Rows from block 4 of a small image classifier, named by matrix and row number. Rows with one number belong to one channel. Each number is 50 + 15 x the weight over its row's rms, rounded and kept within 0 to 99. All counts start at 0.
After each channel's rows are labels from the 100 images, of 14976, where the channel reaches its highest value: "top examples" is what is common among them. Only what is clearly more common there than usual is listed. The data: abstract colour fields from 500 small random pattern networks. In brackets: how many of the 100.
# convs0: first 3x3 conv (model.blocks.4.convs.0.weight, 128x128x3x3, each kernel summed), inputs 64-127
# convs1: second 3x3 conv (model.blocks.4.convs.1.weight, 128x128x3x3, transposed, each kernel summed), outputs 64-127

convs0.43:59 27 65 45 54 37 55 30 32 42 11 58 53 21 14 33 32 45 46 35 32 62 49 60 36 70 59 35 34 30 17 61 56 44 22 40 55 50 17 47 27 43 39 48 47 54 37 60 40 71 66 58 42 33 44 34 37 26 43 48 65 39 35 19
convs1.43:52 56 32 41 57 49 46 83 33 43 67 43 32 53 70 41 62 42 67 69 61 56 51 56 50 55 16 56 53 33 31 49 44 67 72 24 73 76 66 30 29 62 71 53 57 32 47 65 49 67 41 61 35 57 72 48 63 86 32 55 73 41 33 47
top examples: bright (40)

convs0.121:44 40 42 38 43 41 50 62 34 61 50 34 64 44 33 45 32 52 53 59 57 51 52 80 67 41 58 21 14 16 45 72 76 56 66 64 54 42 31 34 41 43 68 40 69 66 62 25 26 26 67 34 57 47 70 56 68 35 57 58 36 41 52 50
convs1.121:65 31 43 53 60 41 61 63 81 34 35 52 62 47 54 86 59 69 41 45 64 31 62 40 37 62 38 37 46 31 76 81 31 45 46 63 66 48 45 50 82 30 67 61 60 45 69 52 20 40 68 74 66 57 39 46 58 38 52 60 48 55 54 72
top examples: dark (25)

convs0.107:44 45 49 57 50 41 33 28 41 48 79 19 48 18 16 56 27 40 49 57 44 38 45 50 48 30 52 49 56 78 42 27 41 44 33 69 34 52 26 68 34 55 78 36 54 45 50 31 44 66 68 46 30 39 60 65 58 51 44 59 42 33 52 67
convs1.107:46 53 34 43 82 48 41 33 50 82 64 56 62 38 52 75 52 69 43 45 26 53 39 27 46 57 22 29 42 54 57 64 50 52 57 34 85 44 57 55 55 55 50 20 55 59 51 46 27 36 41 34 80 47 43 24 45 68 42 39 33 49 56 38
top examples: dark (31)

convs0.13:69 52 22 43 78 43 32 49 34 24 53 29 56 45 32 55 69 46 35 57 60 55 20 63 78 67 51 54 24 54 92 26 34 43 47 51 66 50 48 53 45 64 28 41 60 77 57 36 40 42 37 38 45 45 33 34 45 46 51 41 36 63 51 26
convs1.13:37 33 50 50 55 39 61 46 44 19 48 56 63 51 58 38 33 31 60 55 57 32 25 77 49 38 58 50 48 54 35 50 78 59 81 34 39 46 75 23 42 49 68 41 66 28 24 47 50 44 49 51 46 43 65 27 40 77 40 58 60 55 22 44
top examples: fine detail (36)

convs0.104:58 43 27 29 40 38 56 44 56 12 47 38 57 58 46 48 43 34 49 43 78 61 43 45 69 30 38 51 57 42 60 63 49 59 69 55 65 54 54 67 66 60 40 46 54 42 63 49 66 55 80 37 69 39 42 63 50 46 34 44 43 60 06 46
convs1.104:39 42 56 64 63 49 49 25 61 37 51 52 83 57 45 30 34 31 62 77 49 51 21 50 46 40 87 56 37 51 66 24 22 64 46 78 28 53 56 30 63 29 59 48 50 47 57 70 63 66 50 58 45 27 47 33 30 21 59 41 49 41 54 44
top examples: fine detail (51)

convs0.57:57 51 55 34 44 47 51 39 40 47 31 53 26 68 35 43 67 32 39 31 48 40 56 29 24 49 43 47 44 44 42 62 34 34 41 46 51 55 37 56 24 54 22 39 56 45 45 27 41 41 54 48 13 39 44 58 61 59 52 31 53 53 14 52
convs1.57:34 43 40 51 51 65 73 41 33 55 75 70 44 64 54 34 34 44 29 56 63 44 72 44 69 80 59 21 52 63 46 39 30 74 54 45 33 52 52 46 38 75 57 52 83 84 54 49 48 48 52 44 50 52 54 53 52 42 51 46 64 54 36 78
top examples: fine detail (58)

convs0.109:27 56 35 38 70 40 46 69 38 23 27 28 50 29 44 33 51 38 35 53 64 48 10 55 55 30 56 51 69 51 89 31 63 54 58 42 53 32 42 42 37 69 35 60 39 46 62 61 44 66 61 36 36 10 40 73 51 21 57 52 53 50 77 42
convs1.109:59 43 48 52 36 43 36 60 37 56 35 37 50 88 61 23 44 49 65 56 51 39 06 65 75 41 61 49 31 27 70 30 70 34 51 47 42 87 61 32 69 49 49 38 49 44 69 68 34 58 42 49 55 17 66 58 34 40 53 56 40 58 32 38
top examples: fine detail (48)

convs0.12:63 40 37 14 42 42 57 77 33 47 65 12 49 62 55 55 12 57 30 60 27 40 49 42 39 52 60 75 51 49 55 40 48 29 52 51 39 51 54 61 47 30 55 29 15 37 48 41 43 73 59 41 45 44 55 55 58 83 45 48 42 33 16 62
convs1.12:50 39 55 49 57 49 43 66 28 33 23 64 34 58 68 24 52 45 36 44 32 11 65 46 50 47 31 47 36 36 61 57 66 61 23 51 46 59 61 57 38 49 33 33 47 54 45 64 39 43 59 83 51 52 20 61 57 31 57 65 50 45 55 23
top examples: fine detail (36)

convs0.126:58 65 53 41 51 42 50 47 68 21 28 18 41 52 61 47 50 30 42 56 53 58 47 66 58 60 62 48 47 60 78 68 56 32 61 37 72 46 48 48 51 61 33 18 40 47 57 35 28 50 62 53 44 07 51 40 10 39 54 50 58 58 30 21
convs1.126:49 38 33 78 44 75 67 54 48 36 63 42 39 96 55 52 45 53 64 67 52 47 14 56 53 58 37 32 75 45 53 37 49 53 65 48 27 73 56 21 51 48 63 15 27 09 56 27 37 40 76 46 45 66 56 22 45 45 34 56 69 42 73 28
top examples: fine detail (40)

convs0.76:37 41 56 30 63 44 44 35 35 50 24 43 46 58 55 49 46 55 53 37 22 31 62 61 36 45 17 50 43 49 48 18 34 58 63 67 31 71 53 28 32 47 48 08 68 49 52 46 52 56 00 45 38 37 38 46 59 44 31 55 69 46 43 41
convs1.76:56 16 51 55 33 49 54 53 35 78 40 54 39 80 77 78 61 46 45 30 17 55 43 34 23 65 39 70 38 38 66 32 47 44 56 40 55 49 49 58 37 68 54 95 34 65 46 60 56 64 21 61 46 34 33 54 47 40 44 32 33 40 82 28
top examples: dark (29)

convs0.95:54 66 29 53 56 33 56 51 75 62 66 52 61 66 54 68 64 54 64 71 58 55 48 43 90 45 52 41 24 57 74 40 44 44 31 35 48 67 51 36 41 59 42 46 48 53 37 70 27 44 63 43 50 44 58 36 40 47 24 58 28 62 53 69
convs1.95:40 54 67 62 35 50 39 39 57 39 45 52 57 59 32 44 36 39 54 48 46 41 59 77 66 75 68 42 45 80 51 71 47 49 35 40 29 43 60 42 44 46 57 46 47 24 55 54 32 51 41 57 42 49 56 32 74 22 39 65 62 41 48 54
top examples: fine detail (43)

convs0.64:55 19 48 36 53 48 67 53 70 67 67 31 52 42 50 60 49 54 37 41 11 66 34 70 69 66 45 28 39 53 39 11 50 46 37 69 21 53 45 16 61 43 38 14 36 45 49 43 52 50 00 45 75 43 26 47 52 62 41 62 68 43 55 42
convs1.64:47 35 51 81 28 15 54 48 50 72 64 64 48 50 43 75 68 39 32 47 40 47 49 54 33 35 66 79 46 27 69 18 58 56 49 32 60 55 52 74 46 41 46 73 70 52 34 60 57 55 28 60 67 32 23 50 45 30 40 36 39 36 72 43
top examples: dark (28)

convs0.26:34 33 48 49 66 41 55 29 77 44 75 33 35 46 57 68 62 58 48 62 68 50 58 55 58 55 48 63 43 42 48 43 21 18 38 57 27 56 54 34 24 37 32 52 16 50 45 72 38 58 74 62 47 45 45 73 18 27 45 41 62 62 48 05
convs1.26:72 60 68 33 53 55 27 34 41 34 22 70 52 38 43 59 53 32 61 57 49 39 36 40 46 37 81 56 28 51 70 64 63 41 65 35 18 53 52 65 57 21 52 31 47 37 73 34 30 54 41 54 46 67 51 72 30 25 87 67 33 75 37 36
top examples: fine detail (46)

convs0.28:58 67 18 55 69 34 45 76 61 39 05 60 33 63 41 47 44 36 51 61 86 51 32 61 51 32 46 39 59 48 49 23 36 30 52 36 41 30 54 55 58 54 49 68 25 48 51 56 39 44 79 34 44 51 59 48 53 62 69 34 56 57 58 63
convs1.28:42 43 55 58 43 43 42 39 53 32 67 47 24 27 57 39 59 58 60 46 47 47 55 48 45 72 38 32 38 25 49 44 51 48 33 26 51 45 51 60 61 66 43 38 47 53 48 61 45 33 76 45 27 34 29 40 30 55 17 35 57 47 69 50
top examples: dark (25)